Rows from block 4 of the denoiser of a small text-conditioned image diffusion model, named by matrix and row number. Rows with one number belong to one neuron. Each number is 500 + 40 x the weight over its row's rms, rounded and kept within 0 to 999. All counts start at 0. Numbers have three digits each.
After each neuron's rows are labels from the 100 images, of 14976 (inputs lightly noised), where the neuron reaches its largest size: "lies over" is the class under the peak. Only what is clearly more common there than usual is listed. The data: rendered made-up planets.
# gate: MLP gate (model.blocks.4.mlp.gate.weight, 512x192), inputs 0-191
# fc1: MLP up (model.blocks.4.mlp.fc1.weight, 512x192), inputs 0-191
# fc2: MLP down (model.blocks.4.mlp.fc2.weight, 192x512, transposed), outputs 0-191

gate.160:495424448512533548466506528501566502518496541425525541463476520522502561495501495521466515546538472511436429515549511530531533509440555472444578439406469516491546508535537423488443474494499497451472527496437490495481471586512509527437490489556565472490481470504487467557533429486495526496474515454511530528439509543439544539432485465484461490447478453521502566501457516591483607534516443420497453454484457547494446529568456472489526493495425479511569514437567482492490435491517548490465502520459527486506563502507448465491431485450544418481463547465470518545447493467450508552
fc1.160:471441471510528483507433485462497462496390515411441509579523513540441528508467417474491511558590480529452494532504507519505515515524583487494482482463520507469504509482487534579446513479522534525504501499434454489396477528483516490463461503548532446477553492457482483500509479521514531523499505478453494635429542512481510458482530466455479444467544479451533592533474492523508564468486481462484480496538462533482510449564542530485468470537396436517553535497494529525454502530419529483412526505418515496528523506497435476573450411474583510482518435470501482486523490543455489492
fc2.160:508495466505503568523485496492513458514484543534521439563502456460502508515623478546493518425481539483514479419492502439522477494490514526509524543610472502519482473549499528404447506501492547492490406457495530426511511505473486427552521495428479556524461467456546517441493461603538510462549430511487573445544512506534470456482517521508544530519543467501462427492560483486511480501494516508510473519534558429546425488448424428483546455565522554456464470536542515465544547529512453470524437451585509529484479479495554529464503501537490505477512509566493428442559544528502555500
lies over: moon

gate.391:555503459475524522481495528534475525533514455489483423446468479502416486521514493414533468488514519474443478498530513453494472574522524547488461462525489432529527520504584515509500428480571504608495397564480450498531527501481534501455522541532397575585451528490498557510503495577537472491537465572574575541485469512515477511445563518465518465512475509600491459543481494471520480535459556488488487473490518475454536551463560493549492512536472537579456497569480455484494476591586527532492456533469496507523557512495429535516575477517433502469541530498509519481555465476494475509
fc1.391:485504505410491497483473502530438513505532548478508556473448554485490503512504570545474510485543503510433610543525441507512535454555542559507562467546550602486569515549536503490437517487540482559476574484498467497527514458503566435501459446524470483461543512516518515542439460509465583536444498563498458537492524499475586529460502545487518494485494533555483489471520523532452467459583526493514518503493462501519472558504542509430545576567467481485478597521465568436514533515489520501509410528539475516541477515449602494506495471528489538562596456461503527514576548484491506511
fc2.391:506515463540490567490440553522512528465420466506618505495515483520447521556426434502527444464462469569498506437516525554468408513470501521556510535475414533435476485477533518501497486482599488472525457490552470431559471527520494560506514532436495443496545506519541526456436538534579506458543516521442492465506445531490454509521472501518447510534490464528508540567509455521464500528490439524493573463500513521481522434436532549531455541456452479546533486482531552509504498492538495527545485452520450474502590470492552527462479436463526480526464540515514441414503502593505593458
lies over: moon

gate.395:491490474491423498489482462469503536541457444485487512589492570550567496463481433471484457508426524519452546466457452487518421545591497524459492575498501465476481512482528527496510493518488524608531440468426462528488456535493498476495463506514515564497501532511477440476559543494423505471617511467487467454461560497447462486511471506458469541518537468507517482478480417466434522494532519530459453537473453497432468522561512518504543500508443424448512514531502478547527433390455438523514479489530589479472465510471497507508473576519520434463489496460432483540437501509497441426
fc1.395:583472497503453536506472527490442499531471454524527451508488504454515474474480521507444470534463509533539520546546455596487510510536608528450475563499469489531463534436559459475545462540556520528485484514437411491449503529487520439477509476511483488471511493434552506535494549567497608473599512480519525481494541564496498474488516573559480482456463394567451462463502457401472597529546473526432461507482473505487568535486495475455546502513507525456572490558503449518510486517503504476553534559530477411539465459545547521566476493524486484496509462493560558488476560511495484490
fc2.395:505498582579501546534480437511530589494467491501466510454441491540564561539507510572463499478468511439527459464567444471542466482574553465518502497504553470455535519531471520481406504514538483437434513580490542479485491521429588488398487574471522566508503514542546487484494510553468448537433468523480459558489467515465522501554491459524473565443454583417558505505495449569543481529462574473529531422502479470517479472517522484505533502529498565504470477476487502483507422486489464459544451477493457463472541535453448475532545471470567558514510485502516466567463475462516505507
lies over: moon

gate.331:508484502513567491505431509548475422538531474580536519461418423529493530503451480548535561511577460517501526472484582500531561509520472445477508490463496468506453568532605486485420483494468522546549473484503485498586485438521428485485511534547492507490497541562491497492455519535517540430462443496496479555573532509493535503520505527548560406457470479532482539544457516519465463448557527511445501472462505516510434518457458529560598446477501476526514462507428448454449500535474541499532496514515534474525473591462560517523503428482491548463489494461526398493465455457469546472
fc1.331:506517469550484441584518495543454511497459489482552499512537538508446459562575498551462504409494451527532475431437455463572540607521510504552491485439429537478539558445514548544511540551491429493482537560470583557504407459522510482526561513478490412539493505489558513475427433513477487474565484510488488521520504532486507519518545486492424497515545465446471518509517517536449435505567517525576408504475489449433521490483481540478494563478544441493516585444505504578494523465495500489540436475489496533483523564551486536522477483489532513497487570462477478445515480487512494552
fc2.331:537506460436548508502476482526510523449477513508492473476541413559547470555407472565533568559460516489451425505543551490474469579492533476468514535502532461567521570587507484476545543459438508505511462456495540552485561509526474493518476497454516513452472486547497516472501609465538562420434472528504464422465536524466455466514451478517523570463451560508479513448444494460551453467492533501481529427517424420547542455493538509534559512542465498497531510521463466478459472465483533428462541495521483467457572511486585555514530441494498527493453482471491504522434536486471474440
lies over: planet

gate.193:585507498416468561554498442546486556501575496486397488450468475448496412440489477490502471486529499519483501535564485413520472530474447469440439520510550446407503500525528476504506454515498497552403560466475468468476467474516473449540610538461509503500490479482451526458569566454430398488499470538548471443492498506518424526491516528479483514559503533519506423563467496518464503465501558509422566487488492547518474496501556502506495448489511573504504510528493511471470447537526493487530520511507452490527561477471478527526535519492507436511504430488472533484545513440482421415
fc1.193:522562517498554530520565528481564526484490460512514438526454463510427550430445553534453454503453572473571491471479509448578484476496494532548440462470564425495481482488520561558470449490539500520515449516584445509535531489503508480511502481583515563609476480520469548470529553518519484500450474444482456577507469481579496499466471511453513506542521440454592492500469507426550535525548582494571529520523504454530491518465506505529520516473526492498517460437482422539501507492550490442437444459470495529550519465563556427570531525518514490472513547509544536495530442457523460472
fc2.193:425488498498441525498441472426463478457479448526507480557485534495615472478500435541511538550575466544442486513531551460446522522497494502514549482552488494513500561506459524483572454483422500513436539465474466526503435434554507536529543518525548532427492432542532514567505577515459455503408515546569496454504511466546520512504516495511548496476554518499535533544476562589500537516550486559503431496534546525453472564482533500561518434515430515493479537532534495458492504475511499465542481503417507498508464490417439483477456520521480533501418471517508530507477527411480410543
lies over: moon

gate.413:445537484488579499458582558451579503489475474433500508486520497532464457514452499476505475560538433498484534517461455502531488472505486511498472540487472566573490495500511447512513525462494485464462465522445507497550494546481467481460531493573524467517446526599540566516540500531428492565482410536470497541480475480488561490442461442505529467536547482481496525503464535545429570448526528519475419510546482586522388465535506522467482479534501591471468524552480427512544462561503481538501518518462464534473497411546466520500519498533450475449497531514566506423476422438537565543
fc1.413:504431443517539449452537489488524530496491492449478540461482502575530525441507493464573502500479467532422495501566505549568523458454602467526516506447485534485565539468436446499445560576462477506461500462511508456456467563469534510497550458508497454505496538547499506495515502510463443543449527438490486549438593505509551594474419557521515462450542406516516519475514490493514561427484559467502440479535477513490528498581504456529476564472470506521443450468541518472522545489448506574493470498507414569499500470487409492466522505558506469423490488453489499492476527518483578495
fc2.413:512544492573491509497496453535485481471557525507492534468436556513496460467455437489480464513500495489506501466520555547530507454514525488482469454490518493464618488503519552509489490495504451523490488453515500504521572499530536591438514595544530449493486479485506580575548467521526539482463488534531495580466450494517470483551546515538499530521458550481563530444453483472495527509528548585476554488496448455508519476510455494435506523446481515523420445462483448506435542527535655434544480505482494505435572534506461488490457419555474441503470555460470473495631471492502506516
lies over: moon

gate.328:618542509497455524513505498471523513471456471508535517615460547458537492529579531390516470525437465534504497597544522458442492535476440557431502518535482500530490557436562498555498464454425509522478498479460408551506504509478447506484505485530443504489436463460434486441535546513457515512478527523489476523528547501475526376514499508507544519507474512463542528539398476475498493503520563560526499579484469511511462468520514457511463495448466519527446512587498468388511457534503512440505552496533509478494465512451483506505553493558485476498528517491525514564541579476521467493
fc1.328:494398411549470525534506519509468484523511393533477527520482484551489457485505470531556524516436485468570449438508518486526533532445432534507641449517461457541457435444555534486470478484521523454520495446478441494499545527535506493473469488483502477464534490572531467547529448532477538477546488498453476499517482494462527542553541540492505488522481472481433548561522471585447486463500475427493471481534533476488468476456584453460495528511470494527539462531527508429456418483529550481497566539475503588547494503564537494427469467470552554489508603496502505497409475470509517518
fc2.328:467506520506522447428493503456507524523478557555545570555481536476480505530484557500535471503460491525429527521488521542505466519519538511469538498511465505503531463407457490534479500509415451552517516500435459545483506505466640463502468498497463527551553521502569480526491501523546479552441536509560475473522519521486457483513572545514470478439507463554489419379472525500547462543543421474521436447555485427523503512506460542481500541518556522497456525409557486481481446542507525542511512459570527490543561503505437493516527599454520454501464528532566458485469553442511554437
lies over: planet

gate.15:550593567514496546467461528469493494528481499447533537514527522477500495523491567484535529465489536655447544469554525491487482447539480509602502490533492471545515452530452522538496489457516513471500471513518478584417529496456456467411464544462411524499451492510504488453544512472513542486489508465533581556458496446498412494542546558513526478464443506506628526493501512479469491526493488531537580479532510486517455511502553424503492485487539515455516576417530486566545543473528587519460537474556504565468484509450560510544485543523499455511569506497488499492489480507522472554
fc1.15:500516525496497479536496477545458492497525531558481540466536526482560520575531435490493547497482534456569439505465484550494514472468459525500527494447541478492555492566520523471484522504482515497548567483409531438529420426492486535514508555481475525436511497514579491540516499499571467495436534497553482449461562409469575469535490443564560555517550469455516512517475472508485495451472577481484475548500531436543562462423448475504523475466504505505453448570558438559487563527587507535475464554429448501447484527498487511515516438477514528507509564581547531485402483522492450550
fc2.15:443434481480517548514547502468540469465473430521558532514470510533484502482561483443451504437457511459497537474435551533453517559484454581477492389486519499465510518494507531518511504464473413522487610537556437495521545568481499572485528512481453541538413387450476465521532552552450486492565535545456471468464507479517491517518440446457449554500511497589457498512476536534525509534498520511488450441430481500509501521535568542484558567492490547501531565558556530484440507538432498484481465510487519496537515449531503454571529439538515424497508561498519467538478497488508549487
lies over: planet

gate.172:489520547506533528525439451546441471519508412524467459568460525420531513451538511552493528501530505530561537523525487488543446501568509507473526555459495491485447514450538530538547535524458485569546506446380475498498494497481513460511556463503508454511535438483545489486566513494525502479485459429413547531458505538515502550535431462485527476524459462499445431491477441544372529455502441548557498479491482488453459493487512487454486446505600455435483461391479456459539521480510509466465467524544449513423531492496495532545519440460462518560457496540570488453520518518492513542
fc1.172:501452495578456513573450511572466576516503520542460521505552515524577435522538525528548510497494487562518576478510470511512521579529530494520521548498481432466557535468533497485502526532503551513545544429544518462515562534539497474445494479530490528510545564571455464474497555499525479471504462508427531484466522491494555563534524472554471465468534546504476432506514475482450595490526468568552572557543577546461505468475503509522547578535587456456496573523465484569512590491536570502515558557539558539510521494513574543493527498534555494535544533489493485533541467470508482434
fc2.172:498398481518530549452524523541456513485484522439499544538504516430520538537507468617478521475499512478558466577496460530430528467498564457546495485487512515429479492536473483544512477556518477476457459521542491454591468499482536520580449539552434462491409473560545532523517509473493560519533498501492542510555549471452511461486499454537519555518486502542507534423511479505498512485514547546428503423499530510503475475561361488559403530488488488509585456459513511474450516511474503497486530507486547532486466537489464432514440529467556485450484520527555424462463451532497421505
lies over: planet

gate.209:596529562554497548445509463472477406474506492472515510504479517470439537436464484448584544437517491499515570505481501496529560558506452478467453447492403601486386442494528470550563539503515502445491532552558454591473441578512462492497594487495520495540474564447468514514525534476524535540534518408448531557519433508540463500522505481513507529489505466489448452476563564513519511500527482523491499555553456566570464512499501447466431536524506514507492485468476474491462550520475500469488493544540532509481482475472476475517530494532465460476601499510513526575510518517468538504
fc1.209:477528522462484555548523549464486461565448491453481532514523520455507476574536511522488518423503490428489561520505430562586536512559466467495540474538495526496434525470497544490563533475471535439587506452524549538559543490594511452528464496465492531560480545516415503511552545448442487553567510512497471495408522532498489497481527537483552490545478507585551496513469480437490488522560484525529454525530540532478544460489444579503472534568474548470461451510458474503481516412514508438528460536531442547522567534591450565467483547528508560529497504458549484513539515479505539455
fc2.209:492512549486490489504472507521495526506540451534474529503441527489516510503484498380466505509456522501486482537545452523566487555579505533477447526457461539454491513577497431485488498516503512551458497480502540464515506508510487437505557501595487498514508520524475500600489486574494528508438518538512543490567532480468513474495516547507474552439522518431504526548541517536424566476473586591536459507504493490507489472542557425513497493521580499394502432474470566563456533477438520492480500390489638516451496502473484459476494572522457473529534531542458472446498456448444528525
lies over: planet